Weights of a small masked spectrogram model.
Model: 9.49M parameters, log mel input, encoder arch vit, encoder activation gelu, encoder layers 6, encoder width 384, decoder width 128, decoder layers 3.
Training: muon at rate 0.0077, 18500 steps, batches of 128.
Data: 26041 training examples, 90.9 epochs.
Rows from block 4 of the encoder, named by matrix and row number. Rows with one number belong to one neuron. Each number is 500 + 25 x the weight over its row's rms, rounded and kept within 0 to 999. All counts start at 0. Numbers have three digits each.
# fc1: MLP up (encoder.blocks.4.mlp.fc1.weight, 1152x384), inputs 0-127
# fc2: MLP down (encoder.blocks.4.mlp.fc2.weight, 384x1152, transposed), outputs 0-127
fc1.833:516507523544531488474518505474463516507529478513520526512466502498501494531517523492499537473507496504501500554403499497483516518490534483471458477485518494485494533521546471479505533497477507506521511556531507468501533470502480509496532510475537498502511500525516508434491499482480490507497510497524497539476508471484505496485470438566505498493478497460520503460494509514457490548544
fc1.834:491489493486529494485508460496448504518496494497504465523544497479488504497522495570497514512513511482461467497497520534523472541482493555502486463493519516488527481531465485500477488518462520449500496518455481490501507484483472517494497516498503521483491492526506500515513480556524459505474536516527489504470474509548506513486554431505498473511504484537522476541494445556472494531533
fc1.835:511505520508520512430490509503485529512506502520513502506476540526488450508501528497504470539501443507502503478443495491540513489507497469513518497508478539479470504531489470508487481467511486491489536484488500483465521472468544511512519478519475521491495490474463517500487531489498444513483544540494507500504484498537479506503553465488486511487502456542539506495499542488518463512458
fc1.836:554548507511449494496486462489498478495495495493538542499526480471497491509523483497499517493506511434499496532493524492495542507497507490527499524505508524498499477474497486485504452517532532498480527511496547539552515466464501539485527512496485534455509491497462509481523500537466469494497507476512523530535501486502503552488494486532466506459475515511410484509480469493496505441481
fc1.837:534505485455505504488503508488517538493508492483523466462506501464524552459438455492498500515499472492475508503481533477553534481500514486520531485516530525473466461469524446483548496521502525478530501489492496476496461514507477494526517496442493514491507489502498482500493514491493451497519519539538521471507491506491462512500516527514488479504480512487539489529525515520513486518482
fc1.838:512492439474469547499517512512510492519491501510486516493518504495472418474487511524506495492550485488483512492538482481510504489494485493474463557483464501484523492497464499467536495473520522528473526499470528472478496538488530533487496543546508515456486509473501499524496497512509462513532495517496447471512516461449500519473459508500469494522531488457482512490528515488506525549503
fc1.839:537541434518514501486513531492473495511498457482518498524504513516465471510485503514446527497505485509474509464461454515466464460467479477453511464510467495492524519478507529482492510512549562499469462553507535504516546491509481523480501489485526513534512486465501519471494495504479540488482452499483511520479458512502520522523505479532464491495500531484522500504503527494513491432508
fc1.840:494496499504495500485509507507473504505516511520509520525516475508498526510463425495513456483453490450503497491533491496485518508478536514513476527512499529529539504496542534490516449481467501475465465501475492530501544530503507493498556519538495512476469522497502474474505461494482474512510498513507466520502486501490541465472480500503541484497516470455535464493519483526512522517529
fc1.841:460528495500492512500480530466464526533492528502525482502468502505544498522514463464478520478516499468497506509552483487468495511511487471531501507512520500550517463542491516501514498501504481507492492506508490540459535512503518481477449545515485480474509479500545514520515502518507483479540479508487540494508479463502450537512551525473526489487487553514487475509521515510475490501466
fc1.842:490515471525513478479486531551503508474530498492480465536456542474477473516482483452500478532446470469505501511534524481491511506507525496480537487518468468543535506490495485446457492512503557501494520489534508524476434488523480525503510526480530507500494493498494511534512482523545546471491528507509521484508528501488486498505456462500480506502503480495519487502485494481513489492541
fc1.843:530518514499507533488493507484522491533491537455536517477494492451482517544514483511499475499522490462494423457477537526509533503462502499492529510504503493492505443508524497489511535484514521495500518495470484516489492517512478547482548515492487484488505461488506520500481550513483494496515538493507544490492478483501468501514449503492511454508558463516553466501476496523505507468498
fc1.844:498551515453497497547516544508541505473519499513502476490476515478526541538478479542561525454522470489515522473520501483493481508474519480517492480515528494531490534510505513513509492505485534542449465495484472473500446497513508526522482500519510559473498487478513467488521495477486514568520453525521526525492506537493547467508548515494469508491487462475526462543452521531498474534478
fc1.845:513518490512518488474545471514499498505488520512474512517499488469501535483499466501543496494496479545483509518498508459510508508494508496486507512496499508486522493486481463513522500524531516555492485453503545504529508536455476509520498551537491548521504527513525520508509464554487496555494497523533553492500480496534465509444503504529492537485479503454437506490530538506493550459476
fc1.846:523481510497501546493501509501518499463507494518489546447470524510510469523499481528518474462502516478517459517514509505531519488500479476486474527542495517510499496465482514495508522492487494519520513502476538511511531475519500509525527538487521539505501493504533482509510509538536476447471503519451541481507525500506527518472518533482510451485524491479508535487496485501480510553494
fc1.847:471540463464518465511495547526518491529490487500492505518531460534489498513477526529498515474552491541516489502521470491444519483504519469472441515487500479482502511526557472506514512534513490485516490488516462530527532508491506498511495533478530552455514531516520510462535508493453489541511471504517532459512468449493518497479507496552490487518534442503498447477524504484452494521530
fc1.848:519536529486522490484499473518481547508464503512456520465477497477507524537527493506543510523497498518455509479507479511561554486511458475473499498531488488523479520494483452478477522523482516486494497474489506500455483500517505538470506541472499523451521539451489533474509482496522462515519483525476485506468484471509493476503522494485510502529501550491497510490484551536495506510468
fc1.849:470549493532516517517537493455483482504559471532497479507496519482511474496492518491506515506461489503506476487508492485500510501480486473525450530483506512473507524547464532488508511512440501476493498551499568498484529503529496485521506561440524527462507524503508498454505497501471484492467524467488456517509504490480563491481514540523486489527501545493492484415520486482491508510471
fc1.850:483531517487524531482442503500502491479512519448519469480486472498487551488515537490472498511505491517503492570490528500475535497503516499493532457468530484520500524488523487529476443470499517514497498503487515515504483463498498506540509487494482527493480494543492525510486523514520513538517535492507509481480492486498494495523554496487505508438511503524512506492505501500473492424492
fc1.851:500511497522514473490481518458526497493521460450544483521535481510464470541535498461492490472506537517487520495525451490550534520506488533491532488497472497497477505490488539481499494506486500465481497511538499483481537533499509502489566515482494541564466492478499504449539459476465502487521492490499473529510496531516480483525517489507462514495474505525458527523462511490507483438467
fc1.852:471522508517496536520528505515550488531485495484511486498451466541499523506501501464468512543498531525455506468527500477504524512499511524474561517475462508505463515502494458473500510476479551464494498509502508489490500463468513514522512508505520472441541507552486519491488563509510514479489491497462537562493497495494496533550518483501492488493495489522529543487478514467511536506531
fc1.853:521501469484495464490471488529521508474524541506476523503521494511538449507496509504467476514506501523457474508476496478541460477536520499442484501523478521496484501529519506530500532518520506480511518537482471497481472490495486523481534529491561472472468514526500505496466474509521464559468471537554511505476455466487473511482509478494445501430490517522485494529497528484477469491521
fc1.854:486510504516504456434481500533550532474499482532506497501530499525502486493504484479528462503489541444529469536448479516438494510492472494498503511556510475463499498485519528471515469525512513522508524514517515498530484517491442483536480532531484538511517488511477504532510505524492501470532514522503473484464523525515512517511503524459516508513472488511533516484506470516507491504488
fc1.855:476524540473497485541470512508477508473461492520537472487480452487503497476502536513480478495514533513476497504501519473564512494479513486498486504517420483494519504450503495460501485532520525499528468514500462522486505531494470561480495515471521525517467546489490495498475507525525485501498486505522488555529508470504486494465478465486489533523530500559490515498498473520503516510494
fc1.856:482481518479532508463541494484507507493474504471494487533473467507514452535513499535480513522487497458473500524468505473500524495499488507470495471529453482507483473514503447467537500450521506490529444466517500505496513531488505491521504530457517481461495504492556490503515507519457506464531437499472534568519441540503479519502484512514503476516498498456485482456518512534484510442518
fc1.857:505528503477460481516480565475476507522488495529526494490514500525509544500493469527538499493508540490495500507502530491497514492497469497515494519503468509514510504524508518504501531504483523498499456526490509501508480463501463511486519510473504494506493520451560522483487513532520515486531450502527434510485516530459543531531464477484487529514503523488529461520540491538480500483522
fc1.858:503510519479528465472443505499472494498497501449480475488541515508551496515474486456504472508515531498501498452470475475437538502466468463484498543494543493531462466531468526491464517497471497537517465497463498532542477472499518480486548510464472490463461509469480485505503487480447463507520545477528473524524525514442532512489470511507450481499503512499476492469490478510518532504515
fc1.859:499506512481529482525473474511502476503500483519495465566471428499486492523522492478458515485482473475486471483458479517518485505484490496489525517481461503467486502521527471510488470463526546504489524455428509496493495495557520532510508525507518470454550504524521519561468536517495540552525491485503453513533523511476498513510504452487507522533524484494488515492517518501534471479508
fc1.860:448459483522483504485497497470524494497536509535450469520474517513511522508489491472517533524516516523493515490520517485484465493477500510496518477504492519516508492494493499456482547515469516491511470487512502485508524544503538480493516513499495515484501465504513518473462520506448490543546496503485515490496468453486520457512495534488484501523499478510484470541512500514514468533537
fc1.861:551473492518470520512493472467515502476439518506532463513501507497521478488463493484518472530446510470503518479488491497507505491507502492454501485516555490507491541485538533504440482488461514518510490521473484518497506521514507518516466482533499500480474447517472493503496479477529534475507522526479483517543476530484497445498483512547500514526484511535487533484526523538484503497503
fc1.862:519478502503526501511535552510531513497520535488486522513530518498486536532465486478518507526499465537473520519532514502521507480479531461476499506510540496439510510458491501513486492500517492497537444495515488556509481514509548478489542586442514494494533519522478499512520512500528496476512490540522516499520497492509463514519512516439508483499491515510491520481557498537533514480543
fc1.863:514495481512497499499471485514534521525499507483528501450475476472512500462480496484475551494525462488505470512490514500471508500454487491475534474501481494534485508478506492476488510508448486502542495507541523560477461504459510478487487478487561547462508500496535490458490537490504479511506477502521543539498529523497525531521487453483531496508507493525513527504509498518509464533473
fc1.864:489508482481511496497536485509487505505456525498536530489488489523491505566485537485502544482502492548495452505471527526532498547484450473492489525500514494481546498487491517500507514529476529488504474495496522532460492462517512516512525477492454504500519465517529523506503499519555445530504555462502517509488509541517575470482515489526486526527484483503468495539498491468501503516471
fc1.865:518501508476498445429476507531513532514472436518461524496505497501503485481488492499488416514533482462488513545479486527519500479515549464511503445528503505495481501470512503514474492492480520485538524518529526503514480547483483477475509485490514521548501513522476501485531486525504482488505538524500474497514478461499489511481511532464503519535504492493497500544499491500516476488482
fc1.866:528478514493489556511525489502494523514459456504508526506494514475499521548505511536531490480524512500487503525482505486537480455466546496499546427482495517474459482477508495508511476462452526525489498481512479503505482551466486497523476502500506501536574532557536476485517501531516487527482525504510497473483512474510505496533502476490557475485484496496482498490507470497455510482523
fc1.867:465484487459506460539470495487504528489555466525508454524466515486491486557536494509518505492488494512507528517477478481502430532512481514501514495495484505475480558512444426469481483479545541503489513506534500511525452492512516460467513513524522518516498475476490494476485498497466486503526485467466471484547538480507492452561482434485508482506492478490482509481536527473528509548477
fc1.868:485510499498499441522454481449504489472482505500494510505477498501516502485494485492471516493464443489529511506498493499503535504497520508480528538430497467535503519519473486475499472479496472505481494493500485497464498445494453496535509526508482457544484519485506515503517504536528521519472478490519504487461499476497499504549507452481512518529524521514513506491517498506529484435518
fc1.869:523466504519468479490467539483447517453503531477475502497485524494496472497526505470505471489456464484506483515516456513492500528512473511484529535511521532517444541478463528506499511481511458469465470553467477506502501487517522517483473510526475511495473490490510484502477526535507532487502520539504461467496452519486541510452508512532498465528479522521545507499489481501500501484474
fc1.870:505459510514495484537521470473523506490517518518479468514499550521513492491496494471530497498462580525493523544494494538526504535523508507495472507509522507472523485531475498440486515524520499505515475509510483516496511482495492531538514489503503520524476544557497474498513493505527479517501521515527516498493520501515518489502490506474500517494473506465482524505434514503522514453480
fc1.871:536550476548512508497536508517516541525486493533466511495492500538478503492523521528472486497466502519504507524457530474451493471491497515528502472477500522486509479491472530503501460512481515520484466484508507531533532478464494540502525519471485519501526486482506511444491502508498489469487473466512525484507515532473465473502487463490488501497493513472507506447499474495460463480533
fc1.872:482515505450489513476497470503514504468487501504482473481507524473474533469488500503574451451497515494457510511490510497525479562500516429524523471473485517486462485492489460475519506498471495519522476491451499525469474494461552516493511520461524472534530510526484526466537493504511466504482501472505508514516527509462536489529513517525521552483487520549507507495488490522513546540501
fc1.873:534499493487483472509468443473492500472504529515486529462497499482505482495502508450454459481473529531453475531521492502494470476502496487489524540526508514499500509453501533484519556484498500531500487516493545475525513508505519482479504504516525547474469496500515488469529564505515476559478477507486488519545455512514473472477487508485472506506521519489488506500470528465491524524478
fc1.874:519471500521507482527493500469476511502480481518495497483453529498512511515535516501481515487464451520488495488452530507479499507489506501495462532525477505462467572490517476472443512514504499519525501524501540475511476460487513514477467494518476494516513533495480486568480521503484496486508470466487448493545512492513487521509531516484495467524523470488507578500466515511507480536496
fc1.875:533543491443473464485513512498502460462461468502464509485523458541527470471491553493496465454496494506473536547491512518516426517477496541517515523541466493498511523501451443476508535543508488486486482487514528521463481480480510545489516536515524528494498545438474510506500489486477510520480493502492509496508478525559494484492472502539520487563495500527501464506486464507460483514496
fc1.876:482463502508510515516516509477500468513499481515513506450484486527446511551510486496529524516538486525486535526533470449503512447517477506532544497501498455462536480520506508543503527515459530513490500506491520521463503468489522510496469468537512533557530505513484487498516515522516501519514481515491498521492497492483531482479503495500500475483500526509486463498502489539487477490485
fc1.877:475512536500498460533520488539473498538508501456515487478501502466523485548541486516504503510508515564560533508521499516469490500528492491488475516512506482550521536496506494482483410510497527478493474518469542480479487473477468490511483484503543519507523530561499487506467505492518497522525523529512488480539463461499481490467517508504512521477466491470515472469530511542510510478490
fc1.878:514510516494477485484508498478503507455508495478497482536466483509496455490489485516485484456510543555516458493532502462512485514438566495502538514464499492488554496492543509499479507480532505513510499453562509499551510498545487486508507518523524470485482494471486492520569484533493489523532488483501492475455428521517459512523515487503516526474496516551448518457507492513532509514505
fc1.879:464518469471503467547499478467496469500494453488515478497458517513489464516513515534497514540528521533538488480505515496536520453531535505522493507493472488502492534488465479532479506513496521509536465509506499486509498509498533520501463487477538493519541529529519515457504515473509499481520422517485520495523501544502494491487480523497507508451509482500542539514507461484501512536494
fc1.880:508457473486502512483515504552491536458485496489478517492512529475474479482535489501527492492506525501468463449489522502467481495532478495402494483460541531484501522500451493488474503504509495438503507494482535511536512529478477524486544506500489481518499509536471498477513475498470441507484466553535507457523508434502505517469518526447500432566492514499486509519495501508525520503475
fc1.881:527482517548528480463496506471562513477476504510469477532564520513489509510482479472466506468517492483489504491517499494522512514512511480527490505517449493487451500450502506530512517508508477517524504474506508510483470536515505522490500484466479545495547478543497495474504553520507458507501543518520513468485487494550453536512498512511459511537492513523542511449526515501477498494464
fc1.882:517523489552521472501506517460481498502534441521496499493544495515537500545509501494497474486518494502494490504521501518517504553469517475484531507512475513530486472493485497491483513532523507502447503511453497510521516476503519491490537466505479470526514469530489505503494514501492504480460487498509504540496527511509516562547504504505536478522485521514491465486518494523489447484495
fc1.883:491484493477502481528473487482491486537506492527522502496489485517482521504546482500507520521500477507506467493539511496504486499528520511533474522511496476526537487504495490485480491512508523488506507498510480480448544484492499541469474512479528456504494450490513524519538516491520487474464481503515549510490516517523489512483520463457514519502468516526518505483508503502478550472493
fc1.884:491550499511514510537459528514506471470527490530493474503473543502558493496494523538503475474475511488460520516516514467500506470518474487518492467497530509473490459470502495518506480494533477534532478510511505526538529502516493564508546486516578523464526490502489528499505510542501497506500487534489464484495464520491522469503499475481493513485457527520491485483486494472511502464502
fc2.833:529486479490529471458514481508455484464500475527526545497485550476503474495498474512476502520502480484504511487514465493533515484465501461477528517528506479520499515467572485447514489498480529535508549505501484471551507485456497495533488481559478511531574486500507489521478526541540520509548520529496506525511495487479489489509483458515474493499511462476516538515496484503511500546499
fc2.834:510512526519496472488499510511477462511510471546477504538520476537520475499519482536496456513506511440484503506503472519475489494530490488504503527545535456490517495459478501490480500478514512495498470507460482529536512487480498500497516508492529474507529531507540482513487542457467525465517469503513504514513500495555487473511561524434497466479467494477516524479485444453520536468502
fc2.835:474501509450460514522536534501492513517525488529477505501531488538497490501504471523460502478480483522493441520482498497486488479509522486547508495506523534519509480491444502449480495558528536502502517495468503492494483485507510537526476475508524544482503494518487486456511507487517477485548486494502509487498472528530472500489529448504495492514512500515475491519468533526457510468463
fc2.836:561479489522536556486476521513481518499489502486508483510524513471521514504536464490500528512485510486524531464463501507471467497523511525495495517479475495509512492540458500522515484449498462495507461525486490493505515527476488543521504474486477464488469495430474482493495498500467494509461483506521489488513467527424543526482482475494515479542517482516516496505510454538503524483518
fc2.837:457505501463506516481509477512516530532478517493513513502463480487448537502460534488495531476543523501482504465479519514504507511495470466528518517477490539504466519489496480510449513473482504520569508518522535483501508473491533490458495538488495482527512477491545501534504486517483559533522560518497481478506497517493489515521525477467504505554508502466483518524486504511497489480518
fc2.838:482482475499501494486462526540546501499528460495503515499545505506481479500417494487458573531488517462536472464495453487540488477513510475485474514475455491471522486498483568569564488495526493519485509517453539493525513477498510500508493494530449513504428460545498509507487478491485485445502491501491454495465536473502506526507490527505502482484509496519488464470515484496482518538486
fc2.839:514482456518468473494475489479516530492498470501526499510488469461481500525484508490517461446489508518546532496483499478494520517478475457518523564481514471471515458495497487556496478503518529570524468497516515508496480530478506525500524492509542455514493485495578506501494460492485484484541494506487499512507448536519493489519498483480526499503503520467566507516562473460524514549505
fc2.840:504479504483447492499476472500526523545485524494473558501507510489473502522479477508484489497486480489516515487501522512472463476536499522507565534497524491465509555478509469450489488512496511534480455515475492478532484495472510510504493535520491522505485511476475474487475499461478506446504466502512540530520475526439484460527485463482513482516488493517502496516512526443495501502469
fc2.841:509538505498473517491479480473508503505494508451513495513519529535509486524533492492494488522468485498530499502485535472489473456482487525532499484462524502501482499543516502517508484526505472481434462497504526513569470517535505475504533513478517528510494529466485519510507526515532489515478521483499485525514546521473507494511489464494525495516520509522506503515496538521481510498472
fc2.842:499485514521497500471518503511503482463538468511487542465539504539507443493531451526528495476573498467514527516476474492524493491455529482527468518510525522479489478546485514476471511491468506488470515493536494541479469480539509489501511544490505512473479484484477459545546550526547487493487484479521521500555514479480529505439460509460463502482478540504493454473509497511519512547519
fc2.843:460517510454524564481467493492445517504482526485471524502514516517506488502578535483465521485538543500514516492468498538517452494528488520480515507505500535478506483499502523476491463529520566482495474446476510493520469530515491475476520440479493461498499503489470484488522462445503505498523505491492499526511515509505535515473490492492462495494474453541474490515528518510489503512486
fc2.844:496470515510525464471522519495518480476522482430504532495524444489457549499473460498469505530491523540485472509479515525498506506510502496470501487499488492523509469498490478512487466481489474451474489504470511483507528482480506514549474486474486513458546507514535494531507492505502546456513496531501512543532507516505484530478513496467492514555500488485479512489506510469546520498442
fc2.845:530528518479479488502489480516494496494520438500482494529545504506531493484492486494477438482516523512544532493489518509505465472518544517474500534477514477506523489452473510546481470519522461510435508556497498497478461531513499509481505506484502526500488515499476510517554483496485568493536502486482504482481462538466525509502499520493578479461487485495507506498485504427482461473523
fc2.846:498522513485520479545485488475488501495456519512504469499498475539491521522501535512535505511484539474491515490465463462453475521474484512489542475486524479495490517522501534472496525411472523427487490499471552518477518518523520552495484532514459481497473495482485472538514505484456509540517510477481445499522486487512512479494525517493470510512499502470554465482541501520499496528510
fc2.847:492529472520514494505526504544507528470493531513505455461488478523478508486464525513491536497473429534482513477503522521487544525483476522478543487494531491487510481499464521473468515525515505453521509484498478504527548506493494483521465509505448494484490537467495503437515504436514529514460493479500484491501494521523491445493497506496536491523528467499456524488515519519483515494504
fc2.848:457482498510519545522506477534482476509508546522533495512507524474459552499492507465445499501517497476542482505482491533477494521481521485461528509445486544500525491484510512520494492496493476488497547500506498486531523525492504427472510483510527500520506491463482498522486490509505541518496520521560504469521520526519496489521495512508500487520498514494514492484523446491496501489489
fc2.849:486507514468510503497478522477499524482465568511504501486526494461510504489510459505509527521484500434518475482539479485465451492481522497557528516545514521504502469477493472567494494534454486498496472520525492524497483497502515438453503484499519528563506474468463476516496508538499521458541561537460482552509520530522508497473443509479518494514492502497502494458488502465516532488469
fc2.850:473478504491493518525487498536492520464499501489492499490503487520499505520535496497492511434505508450479500449500501517532518470520549499481485486517523516510484526474465491486500501518493501525508479478534464495448501512527483486470481515500485482536549474494503462464507477515438436489511499550524506474509480584466537455477529492487489484537505517492495474503480487503483530552483
fc2.851:482464491498509506532539490507513479478528518496520476520531492510549492512514493490501500496465512488522508451512460475489493553481516504536490522483527466494541518507508495519445487468475478493497504478527483526493489478500507493514546530474489494493586480470518496490459485537510524511509531512547512489455538448504502502518543460493498508497503453469508528488536494471498506554504
fc2.852:476547477485527549509542477490470479451540475527476515478527510486563500484535483488473508519543496489482512500517530480501517530488474477474510459474521521536488502463479524468517492448476522501487529502514498501491484477504521482492532513468482484510489464490412492525500525488448488511523507517483531483544493478500494555496496472460501494467500496464489492480513515538494506535507
fc2.853:468460509516493513500499504513480499434523520514510535518468490462547519493472462489531455548508506521485491466482537506476471520499491487526483533480451515490547531481490537501462515498512529528525489496456496494464486490511495505410512483496461499544528479526464511478488498526468500500553499493500508506464502492457522521480502498499514508523505487498474493521528484501543526458488
fc2.854:491514503531478513488505480509525546484523503509500532471493529471483512501504508511499533555512550480541475454527503520548541529459479473445500536504494503516514500526445516505493544511462470488507536454485499504506515507501497516517487512492493437455488517514503510455483501516503461532475486529514537554533490516488521495482486505510393506580513489519491491513500517499525522504475
fc2.855:512475513483487457510485493520475535519493508451480492480483520496501520498497511475485475478500484495507494465527499524492493511475514477473495500480460499513496510478440514504483515519511516510544475496464510487497466519501496525508480497513444472479490486513540513526491517526512475514440459502502539519525527519469479473522567519485491506484547547499502530501522500501482486531485
fc2.856:484536530557480528554501523497519457511506525506539522494527464480484538505417497499503490501495507537491509487501516498515471485514530497487489529487532480502545516509527485504531561450546519494505491505500485484474493484509496517489496509521487531495520521520545505469465501503528473493460508523484518493508477506510493477468485513521530503462509526475489528464500514508485477484512
fc2.857:501480481501506511495507498477519450513502442468504525501472482503433505484492535470480541525499539501516457543489458528470501524494514464474541489483525487481524521470514515439492569484503488512515494467515484522521521529502507531544518471519470458494515484591508479515474531491461501460502512526438540482494513496470465512514483527471477501496488489503485486452497520499491507484535
fc2.858:514521481510524475514505523507500524483492486464473511489499517514492518535505517493547478495458487473497514496501507456522478469532528509443506471535536547515511459536484462512525547436525466499499532520500462512462516518506502559520494511517536490462538523507515458485489515549464560494497497496488478488496470540509454495497428480525526490529516551495551511499457526474492489512485
fc2.859:512539492499537495481552509482460517475485501514510480511510495482484531496477541540489444483479474497531488522511531510542526551488478467465521535506545491491520525460495485605473496462534480474511494521456517527494480521533507446484467476499438526527506484476483511491521512499518482502503522488511462514507469500532475528503506511487521494493511495482500513473529490489468476523484
fc2.860:488487484509499535482526491526514486508433526483503560499497479537465501508495507471538563522477458505525475516493466497471486450489462487518510502465540521497515463492519522457556527492500522482529502521438517512510512489528507517495503551464490502493515520547541508511438519478518510478492514482493494531512513490534517478501483525512498500510494459533492489509516593469488501509499
fc2.861:447505479476482497508501501480494487529508446498489502518500499500506506499490501491491485506543545479495515483501504489503500485520493495496491498515472525512497504494506487466454513601493509488507564479495500470495503524519502534487465493500479489578557484505483498478502495483494481495499492513541508492512528510492479508524561494483516514524503467528491472464484476478531525462493
fc2.862:465514524476550497503529487538503519493506500504513510500504520472469477507515527515522502483515473477492540487509538508453498552510468482531487477491483514454497489469484483528487476513522469485527489500524533516499505492490488542516522509461519542512522517452475512555477491492485508471498495475482526485561517486463481501530516531483476509527492473481551494509516484460496507501569
fc2.863:523497512482503502506452525462532499511493491495474517512467518485438533496503504478523489493537522545480509472471480524529488486509481455446497538535500496494464520498502494523501475494485499547467536533506483490507511511531509514505490497483475480502445504478488464525539528470535544453435547481501483462464516506481483492497546521515463499519478465509508547538457512536507545489506
fc2.864:526509510498506509471469490527488531531465516548518522503477514508501555489497518473476481569499479501486492494509512482528534482471525468486496558526483521491504501460458526495495502510519480522504476484510515475476534458491500516512500510513492465486498481511510525500440478453501508493513465506512525515443529552523525487543490503435464509485522527489512520468489509499434477505472
fc2.865:508530508535507538531524482456500530536538573467487535508486528446491524505548497501507538538495495546499517480510474515530520493519498494512493466491507475506511494520482541540521479531536468498494481476463475498514503481486500502517510502511488448538524431475560537504505487478504514490486478482549530498497505500510506501484521490506502498448504494511499507522520470529520480517505
fc2.866:501508497482466484558480495481507517481539455524477436463492489525480465515517489485434488501507495497473472505468499493508467445492505503497545512523482540511513477470505461494509501520514502501499520486541544510477510433499504547469488469448502495479452501551443512508485515463497502517500530536532489497526505571455488451496493510523430495547518518523547514505482511507442485483442
fc2.867:468483475490511475448481480512503496465480516518473471504517520523514502460464482514532504551523520482479484523528518545464449523482472495477486495535508493520529495519485519474486486526570510546506511462484527510527485499481470443530444492509502497445476455461479501452516494458528492483486498536498484519543508544517518468538458465500523498481519478505487519510478573516522513484506
fc2.868:516510557481512525517519511544492587483460523513499525501486512482495490518469504453538423530492520505469497461527485452482460465516500550503497499473466461499530509467536490525493492444509542520502516487546492500521509490515513511504516479489510498517486441455476498478530521517458491492496484523502502510476485491510499523521497451499478476481490527490470508494484474455516532549551
fc2.869:509501512498496520496493514472484476527488490485478544495541496507525496510496498535499455523447438469530525516480503521509539500496503521485470471493497480539525485524513519465466534518481513530495504508497466498512484497534503500512485548507500491516528504503510488542496480513488538440452502510497451478491474486525491484467550465477538498476493481512463496513508492497507489520521
fc2.870:496484456474505524509530505480503512476527508515457500463507490534473465485481498458485478514510530479498506526467521487499507478520524513495523545540518528529519489478516513505497460534506487516521467480496470508503524512491543504541454477484497517502527512487516544476504477495519477488467536514483518517507513523499487482464489500547490473472508445528476485529521454484548447479520
fc2.871:510481505500507494539513497485490484521531486517502522521463527507492465509505527445483493511538485546494491505547502499527521523478508505481502490556487473521452503463456534484485522490516562496478500580490468529468494484497488517525451461484489508491479526484516483470553503465486496481505503485506482523454476548470500496449543526496537515476507472500518492475530482460546483513508
fc2.872:472508459490473493525525505503503494470505469510521453507519498424566513493518476500478499425476504534505541506507508460537464499488480468544460517504524463518470488506518465500494529489512513485497504517510484474501503506517520504479483536489492546550506551476520517465512531495499487550496528490540480490529469490505516541500518482508511493469465467479477478504518502459514494477514
fc2.873:511497500523461521516497496488504478528515497452534490543537512472496511475474466503487484490504499490523481525506504510482512505496547469480509496471513541518465534532530472540481523486504546496522502475471507511522546460505510446522524461489486505467498518521537484522484529482597528510486484519477486547545486533522532498471473465505539512482533516518506494513499577498511525513558
fc2.874:545531498498494510534495494499479519471421520500551498487485465496493506492525505483455530467487434506468493507472530490472502503473492521516461469515455468494516545502508422479479474513491499535536496488489530478478486477513493508455520519504457490480473513508496467530540517488476515470477474475450462528526526481511484514504536513515484491501506474497483555523463486469467493522494
fc2.875:504520504517568552491501494494506522531509534502523539498511488490497529474476481486548507523494506485488475478502508469493556514489462494501498546448482493517503505502540522469479510492485524505479529463489486475513492535521456455490492510515490478502511490505477461494505494496544515515484446507479542506498546497451504449502494482516484502457495476472472508502471492518523524538489
fc2.876:476464516562458487487497504518475532490504502515524530476473533503507478528481501479437527493471472469581494492490564521452491471498530459494494481508503496497536489451481455452502509495501466494533510508490509484494506490485514538524518504509504487481527504519504504494524501517520568516476514487517501488493468511449511511508415487511497510510529491493518485501474515503527513508513
fc2.877:508543498523516516516493511485521499512528497519511510513457461517504486438525481473521457500543547502483495494507430495485507476504481463497512480519533445510469492481481509508530453516519546468510504547505462459482521476520512480496475494514505522541532491485468500470495486509494487452532494523521527533509480530488526508515501486431455494562518514506544520544458467497515484517496
fc2.878:477489507531516530447553474523480521521465490479498498531510544486520492511500488511515496545515479481450473509492525520529501527473468521514509487499507474527495443492525526528467474520538528509506558495504513511533505505483497466455526518469487495510501497498528522448492492465512493483548511505507492527482525508502471512534485553492497480459511497483477537534534500473533509509517
fc2.879:506472491524460591477515479519513479505474541520513491476505485543502525509502508516509514494482492493506472437468507545512479480494467501467520439498509428483461508494482565467490521506501493463486484488496509510530502535513508521485481495545478519458501507534475513499538468539553526515466487478505482525520473499456497496487493497517474503491488550479492522497504531481501521518538
fc2.880:526540521475458455522493503443486501510493512499534500520446470559476526524470504477486498492505476483491503522528496521495507478512573488557499494562523520509485501491534498472539505545498503546490482484557541482484483499525507509511530552508538477504465486476540518534463505451497503508534478474489484506496471508493502481540468534518508497465498500495505504531504469504453494458511
fc2.881:505471500496538545485484497503474517552449484508539487517531497464530506517535553503520511440464517479518522483494523504537463522534506520508455530506539482485465470516483532511481498479493487441517491486517478529495476547480517518545484483505513502495488511515523524521493465526481479509491492467500486545468492498489486500505518505478472497540507470513530501500491520459477480508465
fc2.882:489489502545540539465469506534513497540484519490521494507556524463475470468507505479516517549512460478503468459461521491520523488529472448546529461496421551499495508483482544507500493485503492486511563504475476509511530528509519501478504496503494504525497501522457458535484507495489528456483513502535498548482539478506484518510533516482519494479502487499493500503547485529526483463496
fc2.883:529494479508443529514457489467499531484527503506474507462503530512499508467471481559549489438508482483532496482545489503485532500536531497483513489529515490494520533486508501533530502512506534492496491498452515492513497524533537526550483498514473502488516490488514502498462488505476516469491444479527526498515479512507523490494525574477514487522503460457514496486481454531512498510506
fc2.884:472531499501512491512504484509507506492548484462530485495464538490497477518491505453502511493514451545468489484525487488522498523508473550498507546479493499492530475471529468491522487513548472490502515450498505484474500531530475528492435460511530547503517471513519498501498493457504521515513517509456515503555496514456505518514505467509444468477505490552524468491513511519483479465487